Rows from block 4 of the audio encoder of a small encoder-decoder audio transcriber, named by matrix and row number. Rows with one number belong to one neuron. Each number is 200 + 20 x the weight over its row's rms, rounded and kept within 0 to 999. All counts start at 0.
After each neuron's rows are labels from the 100 clips, of 14976, where the neuron reaches its largest size: "responds to" is what is common among them. Only what is clearly more common there than usual is listed. The data: phrases spoken by 400 fixed synthetic voices.
# gate: MLP gate (encoder.blocks.4.mlp.gate.weight, 512x192), inputs 0-191
# fc1: MLP up (encoder.blocks.4.mlp.fc1.weight, 512x192), inputs 0-191
# fc2: MLP down (encoder.blocks.4.mlp.fc2.weight, 192x512, transposed), outputs 0-191

gate.183,183,241,163,186,189,235,177,169,210,179,166,207,216,195,204,184,204,202,227,180,223,211,201,216,206,198,210,157,210,209,194,207,218,186,178,185,245,223,192,216,204,234,208,206,167,224,219,208,211,220,197,190,212,206,199,192,203,203,174,196,204,192,154,227,188,224,188,208,192,236,161,175,206,207,234,213,217,182,185,215,200,167,233,204,200,196,196,200,207,218,229,218,173,196,240,204,198,199,161,192,210,209,213,207,202,219,195,224,216,254,212,195,166,219,206,185,225,204,179,173,218,209,175,145,158,196,221,191,210,174,200,229,218,210,216,200,184,204,188,207,204,205,197,171,202,188,226,181,181,197,201,236,203,209,211,178,210,159,241,178,202,215,205,213,162,210,201,177,182,202,191,214,188,192,170,198,197,191,232,213,244,230,200,198,220,235,181,228,187,198,194,203
fc1.183,229,196,192,224,175,154,230,251,228,198,197,197,210,218,184,220,228,191,196,233,191,208,182,150,167,225,217,196,211,212,210,218,189,225,196,205,204,193,199,169,202,162,151,227,236,219,202,198,194,210,223,189,213,165,219,193,179,201,221,197,192,229,213,202,233,197,231,199,198,154,200,210,194,213,174,190,199,180,223,221,197,199,200,166,210,216,197,179,194,187,187,155,203,189,195,206,176,206,218,171,183,172,208,172,197,213,215,219,206,143,164,219,189,202,212,196,175,203,241,208,179,224,191,222,210,213,165,193,186,207,217,204,184,184,190,187,254,213,220,191,197,179,193,197,192,175,197,213,198,198,234,204,214,187,199,200,213,182,196,194,224,233,201,229,231,212,210,207,218,183,177,206,242,181,177,170,223,211,204,221,208,198,172,209,181,179,212,191,200,200,220,179
fc2.183,214,211,230,218,162,220,241,181,202,211,197,224,221,201,174,167,219,189,218,200,233,208,165,178,191,209,181,183,212,195,182,204,200,202,190,216,185,198,209,208,238,173,181,148,184,193,200,209,207,212,177,178,214,184,208,192,191,184,198,191,223,217,211,213,249,232,181,204,187,191,211,221,198,219,206,236,200,182,222,205,194,228,176,215,160,196,222,172,190,211,257,192,213,199,219,154,182,187,193,190,217,208,235,209,153,246,195,209,195,170,203,207,182,207,233,162,181,210,185,167,182,208,186,203,189,222,198,181,185,184,212,213,171,216,212,186,181,216,207,214,223,203,202,224,213,200,214,199,150,179,204,192,206,184,256,207,199,213,190,233,203,192,197,183,207,204,201,206,204,203,194,195,209,198,188,235,187,177,209,197,191,163,174,208,220,244,194,222,201,179,215,232
responds to: /m/; /aɪ/

gate.41,200,194,188,200,233,157,244,188,189,203,195,193,182,203,184,180,192,164,209,181,187,229,219,191,211,220,200,193,228,212,215,197,192,187,179,193,185,210,246,228,201,211,174,199,194,219,242,179,188,214,188,186,246,214,191,188,189,173,185,176,180,188,174,198,205,219,188,234,233,192,181,249,197,210,163,184,185,162,227,201,238,158,191,177,187,183,195,189,178,205,213,170,190,208,172,224,219,234,190,219,223,216,201,210,226,208,210,180,189,205,198,227,171,180,200,211,213,234,165,203,185,189,179,234,160,220,202,171,217,217,216,199,211,197,172,191,178,194,181,170,191,214,199,174,212,199,205,164,199,181,191,215,238,217,177,185,208,188,189,210,163,191,195,225,225,178,218,223,213,197,204,226,228,194,239,218,211,166,216,211,198,189,197,217,206,196,192,203,172,216,225,198
fc1.41,206,204,215,198,208,203,224,181,223,202,180,172,216,184,202,213,200,182,222,201,245,213,210,184,241,178,174,208,205,151,201,235,211,153,228,200,175,195,256,200,216,195,220,199,205,158,188,188,188,222,181,199,199,195,203,208,162,192,171,194,209,174,215,209,162,219,234,230,200,210,198,191,193,188,181,240,211,186,236,217,207,208,183,202,183,192,228,238,179,223,186,190,178,168,175,206,238,216,213,205,204,191,201,158,244,190,215,209,197,192,196,217,210,232,176,205,211,214,195,193,169,225,173,229,191,178,214,213,236,185,217,193,199,202,193,186,203,194,208,182,177,186,200,162,233,200,222,203,194,178,180,213,226,225,160,192,199,202,203,213,222,198,221,202,228,197,214,178,190,194,154,239,220,199,215,193,201,167,186,233,182,225,196,212,201,198,222,214,201,198,200,216
fc2.41,203,209,208,215,184,182,207,184,200,204,207,180,198,200,208,206,204,194,165,192,193,221,178,176,214,212,193,212,185,203,196,193,188,209,254,182,179,205,231,201,218,186,211,189,192,195,219,204,188,189,187,187,203,224,225,203,183,178,287,168,238,191,178,183,178,248,203,201,196,160,185,186,208,174,199,206,217,167,224,193,220,195,210,236,189,184,177,166,187,210,247,190,217,174,184,188,202,204,229,228,169,180,204,196,188,156,231,189,181,197,184,203,211,178,201,171,168,206,214,206,194,175,202,202,218,240,209,197,199,233,225,207,206,159,192,221,218,206,198,215,197,199,203,218,206,243,189,197,185,194,173,198,199,210,188,222,200,232,213,178,194,205,196,222,198,193,202,228,201,227,199,208,202,200,214,221,197,208,205,210,170,190,208,212,159,127,226,224,187,231,205,188
responds to: /ə/; slow speaker

gate.499,190,167,201,209,163,214,198,228,182,195,214,202,161,232,224,211,188,211,215,241,184,229,202,194,199,201,215,194,206,211,206,181,166,176,224,212,188,219,231,191,196,205,226,191,176,172,213,205,235,187,228,163,215,225,185,199,155,199,204,201,194,199,212,188,216,189,210,192,183,222,175,205,194,188,201,210,193,213,217,235,203,218,169,191,216,204,121,231,217,194,198,186,171,205,171,188,196,188,195,181,180,208,158,192,210,226,199,221,215,229,202,200,203,209,198,220,207,163,204,191,199,195,188,216,196,216,189,224,216,200,185,187,185,192,207,191,192,187,197,223,212,155,224,173,222,164,222,217,203,225,201,221,213,198,165,167,203,182,172,223,190,213,219,234,187,202,165,132,198,187,209,234,195,203,222,204,192,172,203,195,191,190,198,175,231,227,204,192,200,173,187,167
fc1.499,204,208,209,192,174,203,186,184,214,220,201,188,200,231,230,246,175,177,210,242,182,184,212,211,203,186,209,193,206,198,208,192,218,185,216,208,180,180,223,204,213,180,207,215,203,178,173,203,205,200,166,208,182,206,196,180,213,187,211,171,227,194,229,242,206,169,238,203,200,170,211,201,196,202,188,219,221,191,224,175,174,226,207,201,184,211,182,227,203,223,189,209,196,229,173,189,185,173,230,198,222,206,191,187,220,185,202,196,250,218,172,190,161,190,215,236,207,165,204,207,190,209,176,188,221,199,174,195,229,176,215,164,230,196,197,215,180,161,226,186,219,201,244,213,201,190,231,276,188,179,168,227,203,230,184,183,180,204,217,214,199,190,196,188,236,219,172,161,205,221,191,191,183,212,213,202,186,204,214,209,178,192,197,162,226,199,217,172,209,220,196,199
fc2.499,145,145,211,223,202,191,185,172,201,202,176,202,183,202,191,173,202,216,170,170,193,216,210,194,210,217,229,202,207,204,190,182,188,185,228,206,186,206,192,187,184,205,213,229,216,182,201,167,229,193,214,147,217,204,214,202,223,184,212,168,188,246,179,185,193,177,185,226,203,248,204,179,222,190,225,201,192,192,208,189,198,167,242,191,221,217,199,240,208,185,177,175,193,240,207,208,220,227,153,207,166,200,217,199,234,190,223,228,210,221,202,184,195,205,210,196,194,143,183,224,206,185,211,198,190,243,192,199,194,228,182,196,193,194,218,196,194,185,199,242,208,194,208,210,170,186,187,196,208,209,181,204,180,234,196,230,199,194,195,222,201,218,201,208,233,190,200,201,199,225,217,224,195,202,195,203,195,199,174,205,178,207,197,233,178,221,189,157,252,198,179,188
responds to: /m/; reverberation; /ʒ/; /ʃ/

gate.126,193,215,201,202,194,230,188,210,198,178,206,212,199,182,245,183,223,234,227,202,223,212,179,209,208,201,194,173,197,217,181,181,236,210,226,226,170,217,202,191,200,228,194,164,218,186,184,178,203,206,203,235,219,228,227,238,195,205,183,201,212,190,172,228,204,183,168,214,198,235,187,238,163,205,215,190,190,184,176,191,184,183,194,198,191,183,192,189,209,218,178,196,231,182,244,185,169,171,199,217,190,196,189,201,159,240,197,182,214,228,190,206,176,183,182,215,227,162,202,209,218,173,197,214,208,204,215,183,207,196,197,172,220,194,240,232,167,199,221,206,179,213,203,189,171,219,180,158,218,173,206,187,186,212,186,185,176,224,199,191,198,183,197,219,196,238,192,179,150,186,175,221,215,205,216,200,209,219,190,200,254,231,192,216,208,199,183,213,208,192,170,163
fc1.126,212,225,191,183,193,211,217,192,204,194,207,193,220,159,207,184,235,174,217,180,201,199,218,186,222,156,199,207,205,191,187,187,212,214,210,173,196,179,225,174,207,207,201,228,192,212,224,178,205,201,193,247,175,205,184,168,201,199,193,236,201,202,180,219,188,183,176,224,206,237,215,183,204,220,197,214,199,220,216,186,220,201,211,206,207,158,204,221,237,174,180,210,208,222,215,199,200,206,235,213,184,172,221,186,194,202,219,246,225,202,190,184,233,194,235,180,186,239,204,184,212,187,172,176,203,157,198,176,190,218,215,204,175,205,163,190,175,221,181,163,204,190,199,203,173,212,224,146,159,213,187,230,215,218,190,155,205,177,202,180,196,198,193,185,220,176,209,196,201,188,215,189,183,205,211,151,197,187,189,229,176,222,186,174,196,225,212,190,210,160,169,175
fc2.126,195,176,187,206,196,199,175,194,214,206,216,191,170,217,196,182,175,198,188,196,155,166,205,221,194,181,206,209,190,184,246,183,198,191,203,219,198,181,213,224,192,224,194,177,229,172,193,187,184,211,212,225,214,180,186,191,211,219,247,200,192,262,222,201,178,199,201,208,220,220,197,180,207,203,204,177,199,203,203,209,199,174,171,194,227,223,191,218,219,202,182,212,207,211,167,234,189,173,221,184,201,187,227,207,213,162,187,180,209,232,197,205,171,190,183,214,216,197,190,217,189,183,223,189,192,225,222,216,202,250,156,214,214,166,206,216,164,224,236,163,217,197,216,200,218,207,216,168,232,179,205,172,199,179,181,182,198,209,165,207,218,195,204,194,152,220,207,210,168,205,215,204,225,224,200,194,189,222,187,211,217,191,211,221,194,146,179,169,224,223,201,159
responds to: /m/; /aɪ/

gate.107,215,198,197,196,221,195,213,220,204,181,188,185,191,190,196,178,197,160,191,181,215,203,199,173,219,210,175,182,208,122,191,200,187,179,226,214,216,226,207,235,226,226,215,198,180,199,225,194,218,192,174,187,193,220,202,182,208,187,198,216,245,210,178,198,169,231,213,224,180,217,177,242,196,183,174,227,209,196,208,203,191,193,212,166,170,226,207,191,146,216,180,191,177,175,177,224,229,217,191,229,200,184,200,149,202,181,224,165,164,221,191,206,177,211,173,204,193,204,161,186,184,219,173,216,197,222,158,205,214,195,224,209,204,216,211,183,160,202,159,206,203,204,207,219,213,221,207,204,201,184,183,221,217,208,233,206,207,201,191,185,222,195,196,177,190,215,244,195,207,202,208,189,188,183,174,178,198,197,231,200,213,205,212,242,216,226,223,188,185,178,195,194
fc1.107,233,171,192,195,197,205,227,174,194,171,210,202,227,151,195,216,215,205,197,232,201,206,218,183,229,168,169,221,253,176,188,197,180,200,205,208,192,201,229,241,188,227,205,176,217,184,188,190,194,214,184,159,209,222,179,172,179,190,221,215,207,224,215,191,190,214,217,239,186,212,161,198,193,181,172,201,181,173,213,207,233,181,230,173,194,227,212,214,232,233,198,209,196,147,211,211,209,179,188,186,160,240,197,184,189,198,196,222,167,207,184,199,179,197,228,193,201,183,202,206,156,180,177,221,179,223,206,181,191,184,244,201,234,212,196,204,178,180,196,228,198,223,224,173,206,206,207,211,200,196,196,219,201,183,191,200,209,191,196,178,177,192,195,183,213,203,197,223,214,217,202,203,239,195,164,242,203,158,206,189,182,217,216,187,210,205,189,195,198,186,238,195
fc2.107,193,192,191,215,177,193,227,190,197,221,183,178,187,193,214,209,230,178,167,169,197,221,199,164,205,203,200,199,184,219,182,211,187,190,240,180,171,218,212,185,207,197,204,190,165,188,213,205,194,190,198,167,207,221,259,226,187,174,264,177,241,206,196,167,176,240,206,206,186,178,202,198,194,162,193,215,220,195,220,200,200,202,206,236,217,182,188,174,195,218,219,200,199,185,195,191,177,211,243,215,190,188,192,183,187,153,222,181,161,210,194,193,207,202,191,177,177,196,193,201,202,162,198,197,214,239,200,200,218,210,189,209,216,166,179,195,218,190,204,202,189,213,207,212,224,213,178,211,191,208,188,178,205,223,191,213,210,210,207,167,191,174,191,218,231,209,232,218,201,220,216,202,207,199,224,225,188,185,209,206,155,204,205,207,200,119,231,230,203,234,187,197
responds to: /ə/; slow speaker

gate.270,207,204,226,203,206,200,189,157,183,209,182,209,203,207,236,183,201,194,207,210,211,218,198,210,193,219,228,187,201,184,171,184,211,198,167,164,226,193,202,210,194,203,194,189,175,209,215,200,217,231,222,224,202,155,196,224,216,201,206,222,178,196,179,203,207,167,191,197,179,221,179,197,180,242,225,172,225,181,204,210,166,210,231,244,187,174,220,184,197,192,227,192,217,230,201,210,166,177,187,188,189,197,186,219,219,205,196,232,157,170,215,204,168,190,192,196,238,172,185,196,226,199,219,185,183,208,192,204,172,192,181,225,237,235,187,208,207,213,196,205,250,206,207,209,224,180,192,183,176,216,212,177,218,191,218,199,202,205,161,207,188,222,200,213,254,180,220,194,199,216,210,214,194,217,177,199,209,177,194,175,158,181,227,155,180,190,178,233,199,156,221,184
fc1.270,212,230,204,210,214,191,223,183,191,209,207,183,204,212,198,231,207,238,182,196,210,180,208,188,208,187,205,192,189,182,149,207,211,180,176,168,203,216,224,218,208,216,150,167,200,170,224,208,191,202,262,208,220,171,186,193,222,198,197,203,171,208,184,216,212,224,172,184,185,175,206,196,194,217,204,215,205,224,156,191,144,189,224,211,197,183,170,202,173,185,213,192,206,225,234,177,203,187,176,217,203,207,184,229,226,220,170,238,173,197,224,188,223,196,185,166,168,216,203,198,210,207,208,185,196,232,228,186,191,183,217,238,211,206,225,182,218,164,148,217,221,220,187,197,206,181,217,174,201,199,204,190,227,196,209,220,192,184,179,222,181,215,206,208,228,204,214,220,178,231,198,219,186,215,153,221,199,184,173,199,193,201,196,177,188,188,185,211,229,225,193,200
fc2.270,195,231,203,188,204,212,195,187,204,193,163,201,207,177,198,192,186,206,177,177,218,203,189,195,202,225,208,219,218,217,187,200,195,226,206,187,205,196,224,192,215,198,218,212,196,166,175,183,201,196,187,219,206,190,203,205,199,183,274,182,234,207,232,207,211,212,195,195,195,195,219,210,231,161,217,169,186,194,210,204,196,191,194,186,212,185,211,192,250,187,229,178,210,195,173,216,200,178,232,186,154,207,203,225,176,186,254,204,201,192,197,210,211,229,216,189,187,190,210,189,195,202,193,205,206,206,218,193,204,189,189,196,204,187,226,218,207,192,203,192,222,242,202,212,187,296,223,171,197,206,210,211,190,213,186,192,191,200,172,170,222,224,181,177,198,196,173,213,202,213,209,170,198,190,164,195,192,203,213,190,195,204,179,184,165,126,205,170,197,242,172,221
responds to: /ɛ/; /ð/; text has "very"

gate.497,206,210,182,204,205,219,213,218,178,166,205,213,213,203,185,250,211,198,189,170,206,233,193,169,182,221,205,221,230,213,187,204,209,217,206,188,168,189,222,181,204,228,179,207,184,201,208,142,211,146,186,227,213,226,216,215,172,163,192,218,187,204,207,224,228,191,212,234,198,181,235,185,243,230,229,189,183,180,212,217,157,187,201,194,199,189,208,153,206,195,186,207,197,221,187,218,204,219,214,192,212,186,228,197,221,209,181,216,211,256,233,203,189,210,189,202,224,209,149,185,200,208,206,183,178,237,220,171,174,205,188,186,190,203,225,194,211,209,226,195,187,231,183,208,191,209,188,188,192,215,217,206,201,220,256,190,202,202,203,196,196,178,207,197,208,192,165,190,219,185,194,209,206,238,175,189,199,216,205,218,198,224,207,239,220,226,210,225,187,164,197,209
fc1.497,213,191,206,242,172,202,168,184,220,220,218,193,182,182,189,187,227,188,200,232,200,185,207,229,190,188,191,227,180,173,199,217,180,212,191,182,182,176,236,210,207,178,192,240,212,220,186,206,205,213,184,221,202,183,207,168,178,185,227,238,220,193,199,200,198,170,180,188,237,223,198,180,167,210,177,180,202,218,195,176,209,205,201,211,182,213,213,198,183,201,190,236,209,187,222,198,200,174,185,186,206,193,206,184,191,185,223,235,184,163,172,200,178,179,205,192,219,200,193,191,178,220,217,194,222,184,179,162,169,211,205,191,212,165,212,215,218,159,203,203,196,192,192,180,208,169,252,244,220,190,185,211,187,172,182,187,199,252,171,216,225,181,147,199,194,196,185,225,207,202,212,233,204,181,165,220,139,200,201,203,208,162,173,206,195,211,207,190,205,219,206,196
fc2.497,223,201,197,235,201,196,219,201,202,209,192,182,205,202,197,232,236,215,209,236,204,223,200,191,188,190,179,182,208,228,204,199,225,174,184,212,176,209,182,177,163,189,207,203,188,206,171,203,247,208,202,198,204,199,199,197,180,223,90,194,204,196,199,229,174,184,194,199,193,179,231,186,246,195,207,211,199,185,208,218,203,173,237,211,198,211,186,182,204,203,206,196,207,198,183,193,205,217,139,213,212,187,185,191,187,208,190,225,195,233,212,198,203,199,207,221,198,182,209,192,205,211,188,199,207,215,204,209,188,185,215,204,198,203,179,189,203,180,198,179,164,218,207,197,194,119,208,199,217,199,216,206,231,221,197,168,192,198,203,196,223,203,222,207,200,209,201,181,239,198,191,211,212,198,226,185,162,201,200,168,196,208,183,210,190,280,179,191,189,193,183,212
responds to: /ə/; /eɪ/

gate.419,143,189,192,186,225,200,177,189,206,204,194,188,184,185,198,201,184,192,190,197,192,212,205,160,164,226,211,265,220,253,197,215,210,191,202,206,170,224,203,192,242,197,204,201,189,217,209,206,225,227,206,161,206,189,203,209,212,161,188,170,221,211,198,189,202,220,200,213,181,166,200,199,190,208,196,213,186,166,182,195,223,198,196,220,178,149,160,179,175,222,206,186,221,187,168,187,223,215,212,221,199,217,228,186,193,224,232,222,189,216,196,199,222,230,164,215,200,197,189,208,199,214,154,200,191,205,222,185,170,248,218,187,194,212,166,199,224,198,236,193,198,195,171,199,213,192,181,185,187,191,197,194,250,205,195,202,192,175,202,241,187,192,206,208,213,218,219,185,225,193,207,201,194,191,196,200,198,187,155,216,196,196,184,196,223,172,217,159,198,208,241,212
fc1.419,222,185,211,198,243,181,187,203,218,196,180,233,196,217,182,224,181,219,184,207,224,167,188,184,212,230,205,221,226,229,176,226,173,156,216,216,179,212,230,213,220,178,201,236,220,218,197,199,233,192,191,185,198,238,172,144,223,178,193,175,224,205,206,204,204,184,203,223,176,180,226,184,217,216,230,179,173,213,235,227,212,204,168,224,214,218,163,199,237,202,222,184,225,199,205,202,212,205,200,216,190,231,208,228,182,211,200,151,178,220,206,191,185,240,185,168,203,197,188,252,210,174,196,202,197,208,195,193,188,189,196,206,179,217,172,214,216,191,210,218,191,204,203,156,201,189,189,215,199,183,189,192,196,216,196,195,188,175,214,194,154,176,209,213,202,211,196,191,214,225,206,186,189,180,213,202,219,227,205,210,174,202,208,176,231,209,238,176,194,177,231,216
fc2.419,185,182,217,196,168,194,206,170,196,235,210,225,210,188,188,190,217,189,196,199,175,212,211,175,229,215,222,171,209,206,217,207,196,220,258,190,217,198,204,196,170,181,203,200,222,209,227,206,189,184,198,210,193,171,232,182,201,221,290,180,189,211,190,198,200,213,213,197,224,191,177,168,194,200,217,191,200,203,197,184,230,177,215,231,229,196,213,172,217,174,174,221,183,202,196,197,215,211,226,166,184,176,202,183,186,122,220,210,189,189,233,187,199,185,172,170,179,209,180,187,196,175,214,191,202,217,192,204,191,239,206,204,202,184,223,200,196,214,185,203,205,185,210,207,206,239,198,197,214,228,187,198,201,175,186,207,215,217,195,202,228,187,203,197,189,215,185,216,189,217,190,220,180,216,210,209,219,218,198,188,221,166,226,222,189,138,214,224,198,202,185,149
responds to: /ə/

gate.191,216,163,173,191,213,183,222,209,181,177,179,215,213,194,158,187,190,183,207,233,186,178,201,200,183,188,230,179,269,209,191,220,182,175,194,190,195,190,190,192,189,220,168,167,226,213,187,163,206,214,176,243,180,209,216,211,207,190,178,187,199,234,218,194,179,247,200,247,204,191,195,214,200,192,217,232,224,216,219,237,217,172,196,178,227,191,211,165,225,227,200,194,202,176,195,201,194,215,184,219,196,184,184,189,191,196,211,211,213,209,182,202,188,213,227,225,204,255,171,173,207,182,201,199,225,165,215,192,186,220,219,187,205,196,203,211,182,196,187,194,186,164,187,201,208,195,189,206,211,195,177,215,188,226,199,195,189,141,189,227,210,211,184,238,194,191,240,226,188,197,160,207,229,224,180,212,216,183,218,219,204,209,220,179,202,211,202,219,204,182,231,219
fc1.191,226,218,208,175,191,211,204,226,200,166,170,193,192,223,189,222,187,200,192,190,198,204,175,178,180,229,218,200,218,240,212,223,180,200,206,167,174,196,210,202,205,211,206,196,166,184,216,196,188,230,175,194,224,238,263,234,201,209,157,219,221,218,226,206,196,237,181,205,247,190,202,181,207,195,164,198,220,206,233,198,210,211,194,177,203,197,208,211,169,190,186,203,184,190,190,218,202,194,223,205,186,208,209,179,227,226,247,161,181,218,223,224,234,178,212,194,222,230,162,204,183,202,192,204,220,223,204,209,238,207,213,212,208,206,221,191,191,155,212,188,179,203,224,211,214,203,167,194,249,215,200,207,218,194,203,201,206,234,167,206,176,179,212,232,189,201,188,237,184,240,191,204,226,191,165,186,225,203,188,208,186,211,194,194,216,187,231,219,203,200,198,186
fc2.191,163,207,234,224,189,185,187,153,220,203,242,199,201,192,196,187,204,183,192,178,182,183,177,168,211,198,189,198,201,221,197,194,198,196,205,202,192,181,204,175,201,189,226,203,236,185,219,186,148,208,200,214,192,186,203,219,184,216,253,156,215,209,213,218,192,205,208,192,203,184,165,172,230,181,253,192,196,231,197,198,214,190,209,202,212,181,203,178,247,196,180,207,232,209,167,193,220,198,202,191,199,171,215,226,199,172,224,218,228,206,218,190,198,195,204,197,184,220,174,207,220,173,200,213,192,207,195,221,152,230,173,181,184,172,195,243,186,216,234,174,183,207,190,192,223,218,202,191,173,194,190,222,206,200,191,174,203,195,181,193,230,197,211,239,188,214,217,215,190,230,190,181,227,207,238,205,203,174,216,186,156,200,185,194,171,156,227,199,192,210,175,179
responds to: /ə/; /p/; /æ/; text has "apple"

gate.439,209,192,195,174,198,208,205,177,242,155,182,186,195,202,210,210,209,164,197,194,203,210,200,208,211,170,262,228,191,211,219,218,190,173,188,236,198,194,216,222,201,220,217,233,236,223,225,219,214,208,198,199,202,211,189,190,171,203,173,191,194,200,200,205,240,211,245,218,214,152,174,200,187,211,197,205,208,229,210,205,203,168,214,205,176,208,214,234,202,218,179,210,204,155,223,216,185,189,199,164,214,189,178,206,198,214,203,192,220,237,192,193,179,190,205,213,162,203,177,185,183,215,210,230,198,167,215,237,199,214,193,185,204,188,208,203,210,206,175,205,204,208,172,174,225,223,199,184,152,190,180,184,253,213,204,220,181,155,206,184,200,174,201,170,221,176,197,224,218,231,236,217,228,173,185,204,202,202,193,190,216,199,246,196,197,183,177,206,212,202,179,192
fc1.439,190,188,178,201,229,218,178,211,178,218,172,199,194,212,205,232,209,183,220,203,181,198,214,192,220,138,189,162,218,209,224,185,203,202,198,163,247,224,198,211,241,185,231,225,188,206,204,211,212,241,191,182,170,215,188,140,192,193,199,223,218,218,177,172,205,190,213,188,186,178,208,158,202,199,204,209,222,220,179,192,183,228,221,208,202,209,222,184,195,186,192,233,189,199,147,177,195,214,204,214,189,183,183,224,173,201,194,229,209,192,249,219,215,204,189,194,190,233,203,208,222,179,164,210,175,194,215,209,189,229,219,211,168,207,221,192,186,163,181,196,197,211,188,222,183,199,214,153,217,185,169,196,168,198,184,212,206,210,221,215,221,203,194,229,194,209,198,184,227,229,194,196,187,220,219,208,203,195,200,175,209,179,216,203,172,180,204,238,215,227,170,197
fc2.439,216,230,206,219,184,190,176,209,211,145,221,203,182,197,188,238,226,204,191,190,199,223,210,189,199,235,217,194,195,194,177,189,201,218,211,201,206,217,220,185,200,177,181,203,178,189,190,175,199,224,202,220,212,192,234,213,244,168,200,220,239,166,188,215,198,233,197,208,217,206,222,202,228,213,133,214,163,178,211,211,213,211,201,193,180,177,225,176,196,171,188,210,198,196,176,213,174,205,219,234,184,234,191,226,192,171,204,202,253,174,162,153,218,185,231,195,182,190,180,220,192,193,225,195,204,206,184,207,215,164,175,182,201,199,177,172,185,168,215,201,199,207,221,204,219,221,213,209,186,211,186,204,227,199,198,219,228,206,201,202,180,212,181,197,227,166,192,179,178,210,217,220,187,175,207,213,214,184,193,194,178,225,201,168,238,213,214,199,230,207,191,241
responds to: /ɛ/; /v/; slow speaker

gate.482,219,224,193,217,177,185,206,206,202,181,217,211,201,217,186,219,171,193,195,191,197,195,187,190,240,204,207,180,162,188,210,225,189,172,208,194,171,205,208,170,208,146,179,240,243,184,208,220,163,190,206,223,191,203,200,201,200,192,195,226,204,185,183,196,219,249,225,205,259,171,230,174,191,207,175,214,188,186,202,223,201,221,186,203,230,175,160,179,188,170,208,196,211,211,188,160,199,228,200,201,203,195,186,217,199,186,244,218,220,201,200,196,230,188,184,225,175,222,194,173,196,199,224,203,208,223,186,220,187,225,183,173,173,207,207,191,216,202,194,204,196,163,204,176,225,184,177,194,153,201,233,230,193,189,196,220,215,207,199,194,224,229,192,180,197,191,247,223,220,198,178,238,218,201,194,166,238,191,215,181,199,213,221,177,198,184,214,216,195,190,206,171
fc1.482,188,195,208,233,190,168,162,225,207,203,214,182,173,222,191,183,206,183,203,199,174,205,202,200,207,210,187,210,190,169,207,173,176,193,220,216,220,220,211,222,216,179,213,244,224,202,219,192,234,228,218,198,169,199,175,224,200,212,192,231,189,166,177,198,168,200,198,165,247,159,200,223,172,227,199,208,142,182,157,204,201,199,210,172,208,212,168,197,203,168,201,201,218,183,192,174,192,207,197,165,215,199,168,211,185,210,204,201,205,201,172,206,237,182,193,215,202,171,193,183,185,210,188,214,207,178,194,197,170,191,194,156,148,168,195,194,219,193,210,222,215,169,184,219,203,188,194,189,199,207,199,235,220,208,209,180,174,185,193,195,217,217,190,197,240,163,251,202,187,201,191,222,198,183,183,201,246,200,186,202,193,180,195,210,186,190,234,212,235,212,208,196
fc2.482,207,191,220,143,191,189,187,190,206,199,183,239,204,196,230,220,178,211,195,195,205,196,202,227,198,179,197,217,186,187,180,210,225,213,202,212,214,193,178,210,215,201,220,173,188,176,172,192,159,215,216,173,217,210,212,203,206,210,204,196,168,180,212,225,167,190,170,194,162,250,204,170,163,209,214,204,195,197,196,223,214,215,227,230,191,229,246,223,210,212,202,249,199,198,188,197,222,179,175,213,187,234,216,206,202,186,172,187,180,198,190,204,193,209,177,196,227,183,170,211,183,217,183,170,204,238,235,206,208,203,188,241,232,201,204,188,182,194,214,180,214,233,225,219,195,225,196,188,227,200,185,162,190,174,197,196,179,168,177,209,197,171,218,195,220,215,175,204,173,231,211,187,216,193,181,218,147,202,200,198,197,238,233,184,225,197,167,190,203,185,179,198
responds to: /ə/; muffled (low-pass)

gate.335,218,189,189,205,204,189,188,220,190,201,223,221,235,205,233,206,184,153,200,176,206,197,174,220,212,211,197,192,173,228,201,180,210,171,209,208,209,216,209,168,210,195,177,245,190,220,221,177,203,181,227,186,194,216,194,186,192,199,219,201,162,197,210,187,192,179,194,233,199,225,178,204,182,224,208,178,213,221,202,202,198,209,201,163,210,226,212,218,159,224,204,204,174,202,188,233,210,226,190,180,201,181,219,212,208,186,204,210,211,247,202,152,184,203,168,194,205,182,202,180,214,183,156,149,223,198,218,168,187,196,243,214,191,215,213,205,186,218,212,231,217,222,197,181,209,171,228,199,183,228,238,189,214,186,203,217,209,197,192,190,168,213,203,189,150,207,182,228,236,202,220,216,180,215,184,173,205,158,232,208,166,199,209,182,218,184,212,201,237,168,209,200
fc1.335,192,244,211,200,174,191,197,194,200,203,207,215,190,201,177,181,185,217,215,209,220,201,217,189,220,216,186,195,222,213,175,222,177,224,214,230,182,175,166,202,184,214,195,145,216,178,170,219,214,202,219,234,199,209,225,217,227,199,189,198,195,187,203,177,205,233,235,143,182,213,190,168,179,208,190,236,211,158,182,213,228,192,196,189,231,187,200,185,181,179,200,216,214,215,155,163,205,203,210,196,209,215,183,173,185,226,203,200,212,194,221,238,222,196,193,184,188,226,212,254,182,233,192,220,212,189,188,229,201,213,192,186,203,207,215,202,203,186,181,152,187,172,212,199,204,232,197,207,206,235,219,208,185,179,195,202,184,216,162,191,214,223,214,215,186,217,206,175,231,198,226,241,212,195,192,229,228,211,233,208,190,203,207,226,191,189,164,211,226,179,216,225
fc2.335,189,172,192,214,200,166,186,206,202,205,221,243,238,210,190,214,198,204,186,174,203,204,208,160,169,196,203,211,180,174,174,204,200,202,200,221,208,222,186,154,224,166,205,179,196,217,213,218,224,180,201,202,177,191,165,208,182,207,154,188,186,189,196,237,187,213,179,231,196,175,173,216,212,210,211,186,205,206,211,217,208,195,221,212,206,203,212,208,182,168,161,204,170,186,193,185,231,217,197,211,205,222,225,203,196,215,196,219,186,133,197,205,210,212,172,188,214,196,199,198,213,187,186,241,236,212,219,198,184,220,188,229,183,193,202,223,206,210,194,206,171,198,177,227,188,168,179,204,257,212,219,207,201,176,234,179,209,172,211,208,185,189,233,212,226,191,228,203,214,211,198,204,193,206,200,204,151,173,179,204,195,241,198,205,237,246,197,158,218,190,213,200
responds to: /m/; thin (high-pass)